{"model": "segmentation model", "horizontal_flip": true, "encoder_expansion": 4, "decoder_activation": "gelu", "decoder_upsampling": "transposed_conv", "init": "kaiming_normal", "optimizer": "soap", "shampoo_beta": 0.99, "precondition_frequency": 25, "one_sided": true, "steps": 5100, "decay_fraction": 0.3, "final_lr_fraction": 0.1, "warmup_steps": 150}
Rows from block 2 of the decoder of a small segmentation model, named by matrix and row number. Rows with one number belong to one channel. Each number is 128 + 24 x the weight over its row's rms, rounded and kept within 0 to 255. All counts start at 0.
Before each channel's rows are labels from the 100 images, of 14976, where the channel reaches its highest value: "peak on" is the class under the peak; "strongest on" is what is common among them. Only what is clearly more common there than usual is listed. The data: rosettes with rotational symmetry. In brackets: how many of the 100.
# convs0: first 3x3 conv (decoder.decb.0.0.convs.0.weight, 192x192x3x3, each kernel summed), inputs 64-127
# convs1: second 3x3 conv (decoder.decb.0.0.convs.1.weight, 192x192x3x3, transposed, each kernel summed), outputs 64-127

peak on: rosette (95)
strongest on: mirrored (80)
convs0.87 [154 137 152 152 111 139 115 131 164 141 134 108 145 149 135 167 137 134 123 153 125 178 136 130 173 177 148 132  83 103 136 135 163 119 146 105 127 143 165 142 104 132 132  85 138 123 176 172 137 113 134 154 142 120 126 133 119  92 152 128 125 152 133 117]
convs1.87 [104 141 106 108 138 140 128 128 102 123 139 137 135 133 116 124 150 123 144 130 118 103 140 142 150 135 150 104 133 130 120 123 147 173 144 107 166 125 144 139 123 142 156 170  96 120 123  95   0 146 143 157 128 116 108 138 153 135 101 101 126  78 124 150]

peak on: rosette (95)
strongest on: pinwheel (86); six-fold (36)
convs0.175 [114 133  95 134 128  77 114 131 125 122 127 112  98 123 142 120 113 113 114 137 145 117 121 141  92 139 111 134  89 139  98 112 109 121 189 166 142 124 131 108 153 101 146 122 162 152  98 116 114 124 116 132 113 147 121 156 137 135 138 113 147 136 154 108]
convs1.175 [145 159 154 100 120 128 138  94 157 155 144 142 160 116 131 133 126  92 134 113 160 130 118 155 143 132 112 134 168 143 152 128 123  97 116  98 128 113 143 117 106 107 131 171 140 159  91 138  89 146 127 135 165 111 115  92 168 123 147 133 148 160 104 117]

peak on: backdrop (93)
strongest on: three-fold (61); grey (33)
convs0.73 [102 123 192  96 147 150 102 128  98 117 129  96 111 140 130 173 101 151 117 106 140 131 112 145 153 117 188 128 100  90 147 118 134 138 118 104 148 190 115 145 128 150 146  95 112 153 114  98 116 112 147 120 128 145 134 107 117  75 106 127 121 106 135 117]
convs1.73 [ 59 132 130 124 116 119 110 166 161  83 100 112 140 112 151  87 130  97 128 150 119 200 113 110 109 141 130 163 165 153 110 137 112 128 118 114  89 116 117 123 146 154  87 128 133 162 131 161 176 147 104  96 144 132 120 115 141 171 110 154 121 100 145 122]

peak on: rosette (100)
strongest on: mirrored (93); four-fold (45); three-fold (29)
convs0.56 [125 118 142 120 129 138 128 135 140 121 130 127 120 122 114  82 121  93 143 202 107 111 134  80 133 118 134 118 181 120 102 149 138 120 173 108 118  93 114 109  84 103 114 142 135 196 107 118 137 132 125 133 134 136  90 116 130 112  88  84 105 113 121 153]
convs1.56 [ 75 143 100 121 143 101 129 137  83 113 125 143 110 138 118 134 147 114 141 106 135 127  98 123 111  94 111 154  62  94 121 112 160 123 114 110 146 122 111 169 169 141 154 124 112  98 125 109  48 151 116 147 101 142 123 100 128 141  99 132 157 150  98 111]

peak on: rosette (73)
strongest on: mirrored (81)
convs0.2 [151 131 134 103 143 137 136 109 131 149 134 109 159 126 140  89 166 120 104 146 137 119 133 135 154 103 123 130 125 177 187 151 117 159 116 144 138 128 130 138 137 149 115 163 116 129 120 172 142 134 138 121 138 163 163 142  87 113 136 123 143 135 125 156]
convs1.2 [127 143 101 110  73 133  92 122  91 110 140 156 133 126 144 172 144 119 149 127 170 169 140 141 159 110 142 104 121 157 147 132 107 122 132 145  99 136  94 119 110 176 145 119 115 128 153  99  82  98 118 116 126 110 111 140 157 145 144  99 106  70 149 131]

peak on: rosette (100)
strongest on: pinwheel (97); nine-fold (35)
convs0.119 [116 135 106 134 108 150  76 114 105 154 124  95 130 118 147 135 126 115 115 116 136  98 134 136  77 105 191 122  99 156 150 102 114  82 169 128 147  86 122 130 122 117 137 128 117 150  95 125 109 133 110 135 114 145 154 168  72 141 120 101 163 138 152 150]
convs1.119 [141 117 148 134 174 104 111  98 124 179 144 108 132 146  99 142  90 144 121 150 125 124 138 116  89  97 120 133 110 113 133 113 161 120  80 108 168 121 140 114 116  88 106 105 121 145  89 120  76 127 129 166 130 141 100 106 137 118 141 173  92 181  97 120]

peak on: backdrop (92)
strongest on: pinwheel (79)
convs0.140 [115 137 145 139 139 146 157 128 120 130 139  81  99 142 121 128 131  92 151 117 131 113 125 108  89 135  86 130 129 139 137 117 130 132 134 113 131 124 122 150 122 133 102 129 115  92 126  95 133 126 126 109 122 128 139 120 160 160 143 139 130 123 126 125]
convs1.140 [143 107 189 160  72  85  88 139 105 110  79 143 115 117 137 151 113 144 136 141  94 130  91 163 105 118 144 109 130 136 145 107 131 130 117 165 108 128 129 111 163 152  97 117 141 135 143 125 187 106 131  91 118  89 100 133 102 136 132 148 102 125 138  62]

peak on: backdrop (89)
strongest on: four-fold (29)
convs0.36 [128 137 153 144 132 109  92  90 129 103 124 124 119 133  94 161  92 112 149 132 148 140 123 117 126 173 117 119 143  82 150 116 129 160 130 107 154 136 146 161  98 152 136 141 152 141 103  84 119 138  90 128 119 128 141 109  98  87 160 108 107 133 171 124]
convs1.36 [147  94 123 111 139 160 123 128 188 122 117 147 128 121 143 119 118 128 121 126 134 168 155 114 152 133  97 111 100 141 139 125  84 162 156 148  90 105  94 124 114 170 122  99 119 110 124 151 130 109  89 104 147 157 127 169 118 108 160 142 126  87  88 155]

peak on: backdrop (100)
strongest on: three-fold (57)
convs0.103 [123 167 129 135 130 121 124 139 119 153 169 146 146 168 178 131 164  94 141 147 159 131 124 108 149  79 140 156 140 100 135 123 122 145 128 115 196 100 155 134 116  72 122 159 180 108 125 106 150 163 133 111 145 136 100 165 117 125 116 121 105 125 129 175]
convs1.103 [102  88 155 136 116 127 138 130 150 113  82 122 136 109  81 126  91 113 100 143 112 152 137 134 105 129 138 135 125 141 124 116  89 119 141 136  83 138  91 147 120 161  91 115 127 119 139 133 242 116 158  99 123 125 119 111 101 142 133 131 110 104 179 128]

peak on: rosette (99)
strongest on: mirrored (87); off centre (71)
convs0.123 [125 141 111 160 112 116 115 128 136 141 119 132 110 116 134 128 126  93 117 185 141 147 130 124 117 144 134 136  98 152 185 131 136 140 192 144 137 133 120  79 116 100  74 146  95 145 165 132 122  88 145 132 126 125 130 134 127 114 148 103 120  98 158 133]
convs1.123 [103 136 156 131 155 146 119 107 150 137 193 140 145 109 160 136 127 112 146 103 124 136 137 110 152 124 109  89 124 150 104 111 133 149 121 104 102 137 134 181 110 131 120 124 118 108 126 107  58 108  66 140 135 138  96 149 151 108 174 106 135 119 124 120]

peak on: backdrop (96)
strongest on: pinwheel (89)
convs0.70 [173 116 144 114 129 171 116 131 101 131 117 101 111 126 102 143 110 141 140  91 130 168 122 133 146 109 174 104 109 129 100 132 136 127 149 148 103 186 102 133 150 149 116  98 153  83 169 154 102 134 140 137 121 129  62 123  81 104 139 138 116 113 116  95]
convs1.70 [ 93 139 165 124  96 111 135 136  96 143 189 123 145 128 115 110 146 147 136 129 149 106 136 175 129 120 140 145 131  93  88 119 145 180 149 149 160 153 144 110 145 151 128 154 123 161  85 110  67 136 151 143 127 111 117 160 156 143 127  89 125  72 116 164]

peak on: rosette (99)
strongest on: mirrored (95)
convs0.32 [122 138 151 137 162 119 106  90 103 103 156 122 107 102 152 174 138  99  89 119 134 159 155 116 137 144 151 145 129 132 102 161 155 134 101 150 122 124 139  83 125 174 109 137 105 117  90 124 152 107 141 115 142 113 161 113 140 100 126 130 123 121 164  74]
convs1.32 [124 139 108 113  96 106 140 165 127 118 109 144 134 147 121 140 106 102 146 137 126 134 124 181 114 131 119 152  99 130 137 154 138 157 154 105 143 116  80 132 102 127 160 191 127 104 112  77  22 115 113 129 103  92  86 141 132 139  92 112 137  78 118 179]

peak on: backdrop (97)
strongest on: three-fold (39)
convs0.30 [104 144 124 120 124 112 157 130 186 179 145 141 157 147 154 112 168 127 142 112 108 198 106 134 181 103 112 138  98  84 127 130 112 117 175 144 117 162 114  94 143 149 174 103 139 128 147 202 128 142 146  98 129 121 135 160  97 122 128 177 142 109 125 142]
convs1.30 [ 77 103 138 131 145 168 105 153  83 127 158 131  94 113  86  92 116 140 114 129  95  94 149 153  96 127 173  99 119 105 121 132 104 130 145 155 116 107 105 114 118 120 151 132 138 154 134 136 164 109  84  98 141 131 126 111 135 137 116  89 111  74 153  98]

peak on: backdrop (93)
strongest on: three-fold (34); four-fold (30)
convs0.49 [114 118 106 146 145 111  96 107 131 179 129 108 156 125 169  57 173 137 141 142 156 137 136 162 160 107 122 152 139 104 166 131 122 138 122 163 164 122 120 141 161 131 108  66 113 112 120 157 142 129 173 127 144 172 168 176  72 135  88 106 124 111 106 115]
convs1.49 [129 114 130 144 144 118 136 101 124 114 124 112 130 111 116 141  81 116 119 153 134 171 132 156  98 113 132 143 160 171 181 113 112 122 122  82  86 170 125 132  74 123 115  97 130 168 125 133 177 104 129 113 134 125 100  94 121 153 125 101 118 157 145  92]

peak on: backdrop (97)
strongest on: three-fold (29)
convs0.112 [124 144 118 116 157 129 157 145 109 106 136 111 100 188 143 122 124 131 121 142 142 130 106 117 107 127 106 151 130  99  99 123 133 166  91 121 121 139 142 150 122 176 120 145 142 149 138  85 138 202  85 114 144 152 124 154 158 161 123 119 125 154 134 109]
convs1.112 [112  90 178 136 144 127 120 128 136  82 108 129 140 113  77 150  80 124  89 142 127 145 139 128 124 120 143 118 126 149 135 155 101  97 158 159 114 149  85 127 125 141  89 132 162 107 132 157 239 117 160 129 105 111 126 109 103 105 133 117 132 111 177 113]

peak on: backdrop (100)
strongest on: three-fold (68)
convs0.27 [124 150  97 123 122 103 143 113 127 143 168 129 162 137 171 125 145 110 132 122 130 123 128 135 166 122 140 155 112 134 141 138 136 122 139 130 151 140 117  94 132 132 145 166 113 141 138 194 165 126 116 123 157 136 133 165 101 111 174 123 113 111 116 119]
convs1.27 [ 79 109 154 134 128 143  94 149 132 115  97 130 117 107  88 112 114 147 118 174 135 109 157 113  94 129 127 111 141 124 145 122  99  93 125 148 101 104  86 121 120 152 123  97 122 143 132 145 255 115 154  88 151 106 130 113 131 117 139 112 126 129 150 137]

peak on: backdrop (99)
strongest on: three-fold (32); four-fold (31)
convs0.176 [159 144 148 149 144 108 130 152 125 128 138 127 123 122 108 124  96  70 141 120  98 138 148 156 103 151 118 137 120 125 164 165 162 137  92 113 114  72 145 160 138 137  74 151 138 118 130 175 138 127 162 164 149 126 150 122 123 131 158 121 155 140 117 102]
convs1.176 [ 93 173 128 110  66 131 103 156  88 129 157 131  99 116 105 139 173 119 144 122 105 118 128 127 154 107 158 130 133 101 108 101 104 156 142 133 153 129 113 139 115 106 142 145 118 124 100 111  88 108 129 121 136 103 100 131 151 136 127 110 123  94  82 111]

peak on: rosette (100)
strongest on: pinwheel (90); six-fold (33)
convs0.167 [109 113 181  84 111 166  93 139 110 150 122 115 126  95 112 126 105 125 121 127 118 189 108 146 113 157 139 123 118 106 171 135 117 109 101 112 106 139  96 152 121 171 106  92 147 114 133 195 122 161 140 134 114 118 138 108 147 159 174 158 102 148 113 125]
convs1.167 [171 146  87  84 122 161 170 100 115 168 103 136 125 157 166 123 158 141 134 131 144 144  99 101 149 128 132 149 145 142 113 116 115 126 151 106 146 107 167 104 146 127 160 157 145  98 114 121   0 116 134 152 123 114 118 135 126  98 117 131 113 118 161 145]

peak on: rosette (89)
strongest on: four-fold (44)
convs0.168 [125 127 122 103 124  94 103  99 142 127 141 104  99 104 114  96  97 149  84 104 101 130 124 150 138 124 179 134  90 150 178 145 130 112 121 107 140 147 123 140 117 168 130 109 123 151 117 127 135 160 119 149 122 160 162 132 101 158 131 126 142 158 108 104]
convs1.168 [129 149 115 124 127 158 166 111 156 148 133 125 130 118 152 115 132 121 147 154 108 139 100 136 157 115 110 145 115 129 145  90 110 140 135 133 156 136 125 129 166 135 104  78 133 157  86 117  86  76 108 103 199 132 128 142 107  78 124 120 117 148 123 181]

peak on: backdrop (100)
strongest on: three-fold (65)
convs0.57 [124 152 127 136 139 129 129  89  75 157 145 127 144 134 206 128 127 127 101 180 143 104 134 139 159 162 133 151 123 148 109 135 137 118 108 126 163 133 167  95 128 153  97 126 160 135 120 128 150 197  98 129 157 127 154 175 150 124 153 114 144 142 156 125]
convs1.57 [ 86  68 158 150 116 132 148 165 163 108  79 115 144 143  87 123  81 115 119 122  93 132 122 105  74 158 123 110 135 110 170 123  65 126 118 129  93 128  96 127 125 155  70 103 114 161 120 135 221 107 146  85 122 127 140 106 151 153 107 143 142 120 141 151]

peak on: rosette (92)
strongest on: dark (36)
convs0.101 [ 69  92 185 111  90 156 150  79 121 135  91 113 113 126 120 129 117 152 147 129 121 173 109 188 127 129 164  98 145 121 162  99  76 124 163 116 120 141 116 135 136 140 166 115 125 154 163 168  93 119 180 109  91 140 124  97 142  87 126 147 121 120 117 118]
convs1.101 [106 159  92 135 139 186 141 129 120 153 167 103 139 128 131  79 162 140 135 106 161 154  91 130 154 133 149 136 139 142 105 179 141 123 153 146 109 108 162  65 143 143 107 127 131 146 161 125  40 143 120 171 141 132 150 191 113 123 107 128  82  87 162 113]

peak on: rosette (99)
strongest on: seven-fold (31)
convs0.53 [148 117 135 149 105 132 137 113 106 131 113 104 168 126 121 151 122 155 106  86 125 100 131 124 139 136 102 120 139  98  93 135 146 125  89 128  91 144 108 140 130 130 154  91 160  57 136 103 121 125 113 118 124 113 107  95 102 117 145 112 125 124 112 123]
convs1.53 [145 179 136 116 123 130 137 131 134 135 121 111 128 119 124 113 121  58 144 116 123 144 150 149 115 133 156 147 126 138 118  99 134 141 115  98 182 149 117 121 124 129 144 133 137 144 107 116  46 135 116 187 125 128 134 123 151 144 103 102 150 104 147 152]

peak on: rosette (71)
strongest on: mirrored (82)
convs0.121 [119 140 115 118 112  99 109 123 115 164 127 122 145 158 146  86 148 105 115 101 150 118 134 116 116 150 124 131 156  99 122 122 140 123 124 145 144  90 131 151 134 147  57 119 113 116  99 107 121 166 151 125 117 157 177 169 119 156 119 125 115 126 119 139]
convs1.121 [159 118 111 116 109 125 150 127 137 112  77 150  91 102 141 173 107 125 147 147 112 112 125 141 135  91 134 117 118 149 185 101 139 148 128  95 140 160 132 155  97 134 136 129 103 153 113  92 161 102 115 122 117  69 103 112 114 114  97  76 123 161 174  86]

peak on: rosette (89)
strongest on: mirrored (94); off centre (60)
convs0.154 [129 133 148  74 112 134 138 115 128 164 132 131  85 146 138 105 142 105 119  82  76 170 136  38  96 110 106 132  63 115 105 153 154 126 112 130 139  64 104 100 132 133 107 107 144 103 123 138 134 130 132 157 137 130 115 166 138 144 146 156 111 114 116 105]
convs1.154 [ 81 114 110 129 139 111 117 136  90 128 114 131 134 104 123 144 128 118 160 150 130 114 124 110 135 107 118 120 124 146  97 141 107 111 105 139 175 121 124 119 144 175 146 152 139 121  97 126 130  92 139 120  96 162 151 102 121 142  80  85  82 114 137  92]

peak on: backdrop (100)
strongest on: mirrored (79)
convs0.173 [ 87  99 109 131 134 171  85 110 101 197 112 113 164 144 140 125 150 133 174  85 138 115 132 127 120 152 108 141  87 116 146 110 138 146 107 137 125 154 133 163 176 152 135 102 149 130 130 168 118 152 133 110 124 186 157 171 116 128 100 119 120 122 102 118]
convs1.173 [138  81 159 120 133 134 124 120 157  81 115 113 115  90 107 124  98 154 152 167  98 151 131 156 119 137 156 108 146 132 150 132 107 160 119  66 111 160 151 143  76 140 119 143 124 160 157 123 164 105 139 129 133 115 131  83 119 127 104 112 153 151 176 140]

peak on: rosette (100)
strongest on: mirrored (84); five-fold (36); four-fold (31)
convs0.153 [108 114 109 155 146 114 146 128 135 145 114 111 114 127 108 111 120 172  74 130 103 109 138 179 151 138 117 125 128  75 132 124 144 138 129 134 141 146 125 131 144 166 106  73 132 160  84 119 126  95 143 121 136 121 103 130 115 138 115 133 148 138 113 131]
convs1.153 [110 146  89 143 164 116  66  91 123 151 161 160 134 148 158 128 137 119 174 117 141 150 118  90 126 124 129 122 104 133 120 108 149 115 137 121 162 137 144 124 144 160 149 134 110  91 156 100   2 138 122 177 134 133 119 127 139 152 138 142  94 118 149 139]

peak on: backdrop (100)
strongest on: three-fold (29)
convs0.132 [134 146 127 119 138  87 148 151 109 137 150 132 103 148 189 115 144 130 116 136 130 118 146 115 190 107 156 130 147 141 145 117 137  72 125 123 136 163 152  95  90 122 166 109 147 142 128 123 138 138 139 138 139 123 117 147 104 160 123 136 137 147 172 131]
convs1.132 [ 71  92 190 130  95 113 139 116 143 113 116 129 122 101  80 110  96 151 122 124  93 112 150 136  86 143 145 108 129 123 125 128  85 115 136 129  80 142  92 139 102 132  86 138 129 143 135 134 235 106 165 101 130 119 120 102 116 138 114 133 136 102 123 116]

peak on: backdrop (96)
strongest on: three-fold (44)
convs0.185 [140 137 127 148 119 117 124 104 110 154 142 150 125 120 140  98 110 121  69 128 124 144 141 120 117 119 120 141 160 119 160 120 142 126  93 106 117  71 138 130 125 124  65 137 127 121  68 144 139 118 100 120 142 143 120 126 162 148 114  99 117 131 116 128]
convs1.185 [153 121 155 136  89 124 118 120 109  86  86 158 118 125 140 151 116 140 171 132 162 131 146 150 133 113 166 118 137 142 194 138 135 122 128 133 111 169 119 121 141 137  84 108 135 159 165  84 193 119 177  84 104 110 135 126 134 125 128 122  97 150 158  84]

peak on: backdrop (99)
strongest on: dark (36)
convs0.7 [149 123  92 122 121 108 134 173 176 141 121 111 126 153 131 169 128 156 119 154 140 147 116 162 143 143 131 117 126  57 161 107 120 127 160 117 149 148 155 115 127 162 150 101 100 121 187 169 114 123 127 110 126 114 109 124 107 142 138 171 125 110 153 149]
convs1.7 [ 77 106 134 129 135 153 136 146 126 100 167  92 130  79  93 110 138 130 130 135 109 131 142 129  97 112 113 119 112 119 112 127  84 119 131 145 100 125 141  92 133 140  98 141 143 143 131 113 182 140 116 102 131 141 150  99 126 151 124 132  73  90 158 115]

peak on: backdrop (100)
strongest on: three-fold (32)
convs0.120 [103 140 116 120 165 100  96 138 157  98 148 106 111 140  96  94 135 166  89 161 148 112 139 162 142 110 150 133 123  84 127 118 157 154 158 138 144 126 138 166 128 113 135 107  99 145 148 115 147 121 127 146 150 150 106 167 118 103  96 116 172 128 104 147]
convs1.120 [116 143 140 139 141 144  63 115  83 129  74 121  98 110 118 154 105 132 112 149 167 116 142  80 100 166 131 123 126 160 135 148 150  79 108 145 127 117 128 122 144 137  89 123 121 125 153 138 158 115 151 119 177 136 122 148 176 118 154 106 121 138 155 127]

peak on: rosette (78)
strongest on: dark (39)
convs0.116 [118 100 107 126 103 134 117 147 101 146  91 129 169 107 132 167 114 133 126 127 108 110 133 116 157 193  97 116 100 144 141 106  88 102 114 148 117 151 124 124 125 121 130  88 171 124 124 113  85 193 113 111  93 125 172 140  95 161 159 145 149 120 138 154]
convs1.116 [135 145 126 128 154 142 156  99 168 119 133 105 172 141 142 134 111 111 119 125 158  83 107 172 109 111 174 105 135 103 127 147 155 104 112  88 136 106 121 112 145 114 134 143 120 146 132 172  63 108 114 155 136  76  97 119 112  62 116 199 117  93 171 117]

peak on: backdrop (99)
strongest on: nine-fold (32)
convs0.137 [120 107 130 128 122 167 129 132 164 129 112 143 183 120 155 148 150 118 135 162 152 109 130 109 168 110 124 124 162 152 111 104  88 141 122 128 129 129 135 163 137 135 155 126 145 144 165 135 100 153 130  93 115  93 142 104 134 151 125 127 107  97 151 127]
convs1.137 [118 127 128 120 117 122 200 131 159 101 170  82 131 150  82 111 102 106 122 117 127 118 110 133 110 142 178 127  87 106 108  91 135 167 143  82  82 106 154  92  86 124 106 171 144 115 104 126  72 132 133 150 125 120 130 124 159 119 127 148 142 114 182 122]

peak on: rosette (99)
strongest on: mirrored (92)
convs0.183 [159 138 132 114 132 135 106 121 103  88 128 133 129 128 119  96 106 126 163 132 125 116 136 139  83 134 153 115 131 191 179 147 154 118 158 140 119 156 109 139 144 112 148 129 134 131 135 156 137 117 138 164 128 150 158 137 144 156 146 138 110 103 111 101]
convs1.183 [ 85 156 123 163 110 150 121 116 102 132 150 142 119 128 120 113 162 181 122 153 127 149 146  90 161  86 136 115 134 132 117 155 110 149  87 153 128 107 134 132 171 112 123 163 124 139  97 113  52 120 129 132 109 128 121 156 151 107 107 100 118  51 142 132]

peak on: rosette (100)
strongest on: mirrored (94); four-fold (47)
convs0.90 [122 121 105 135 124 169 123 168 128 147 128 100 112 136  99  86 137 173 106 116 100 119 141 170 138 113 138 126  93 123  95 144 153 126 130 139 114 109 131 143 136  97 132 122 132  87 147 173 135 134 115 138 136 124 128 128 107 129 117 107 141 161 112 150]
convs1.90 [133 141 131 137 133 119 107 150  66 147 143 132 138 133 128 155 133  54 129 121 131 121 128 136 104 118 146 162 120 112 119  96 112 162 144 146 154 135 111 139 140 145 193 145 122 152 135 115  84 143 100 139 131 109 112 139 133 165 152 108 102 124  92 131]

peak on: backdrop (91)
strongest on: mirrored (77); off centre (73)
convs0.95 [117 153 153 108 117 149 144 152 145  91 129  94 115 135 124 183 120 109 131 161 117  96 140  93 124 201 142 122 141 136  90 135 125  86 129 104 129 161 119  97 110  89 156 138 141 164 156 130 120 148 138 132 110 110 154 132 135 153 125 134 150 134 189 168]
convs1.95 [141 105 137 127 118 136 121 154 145 112 108 112 148 125 134 139 112 133 127 132 132 136 128 121 125 112 110 129 116  85 125 133 106 115 132 171  98  82 115 167 172 144 107  73 134 138 147 156 174  89  90  92 164 103  88 123 107  95 120 185 133 133 126 145]

peak on: backdrop (100)
strongest on: pinwheel (79); three-fold (32)
convs0.92 [116 141 145 124 117 135  78 147 171 127 136 151 129 146 123 153  96 101 133 160 111 150 111 139 159  99 141 134 164 134 135 126 131  80 160 106 123 146 141 131  89 124 140 129  98 145 168 107 133 118  99 154 117 128 107 129 116 153 133 142 129 130 139 146]
convs1.92 [ 91  78 142 161 145 162 143 150 111  92 122 107 133 100 107 118 137 172 148 143 120 131 123 130 142 117 138 125  98 125 105 121 120 121 103 151 108 129 139 127 154 106  93  92 112 132 144 129 207 122 128  74 107 164 154 102  94 134  94 123 127 108 125 128]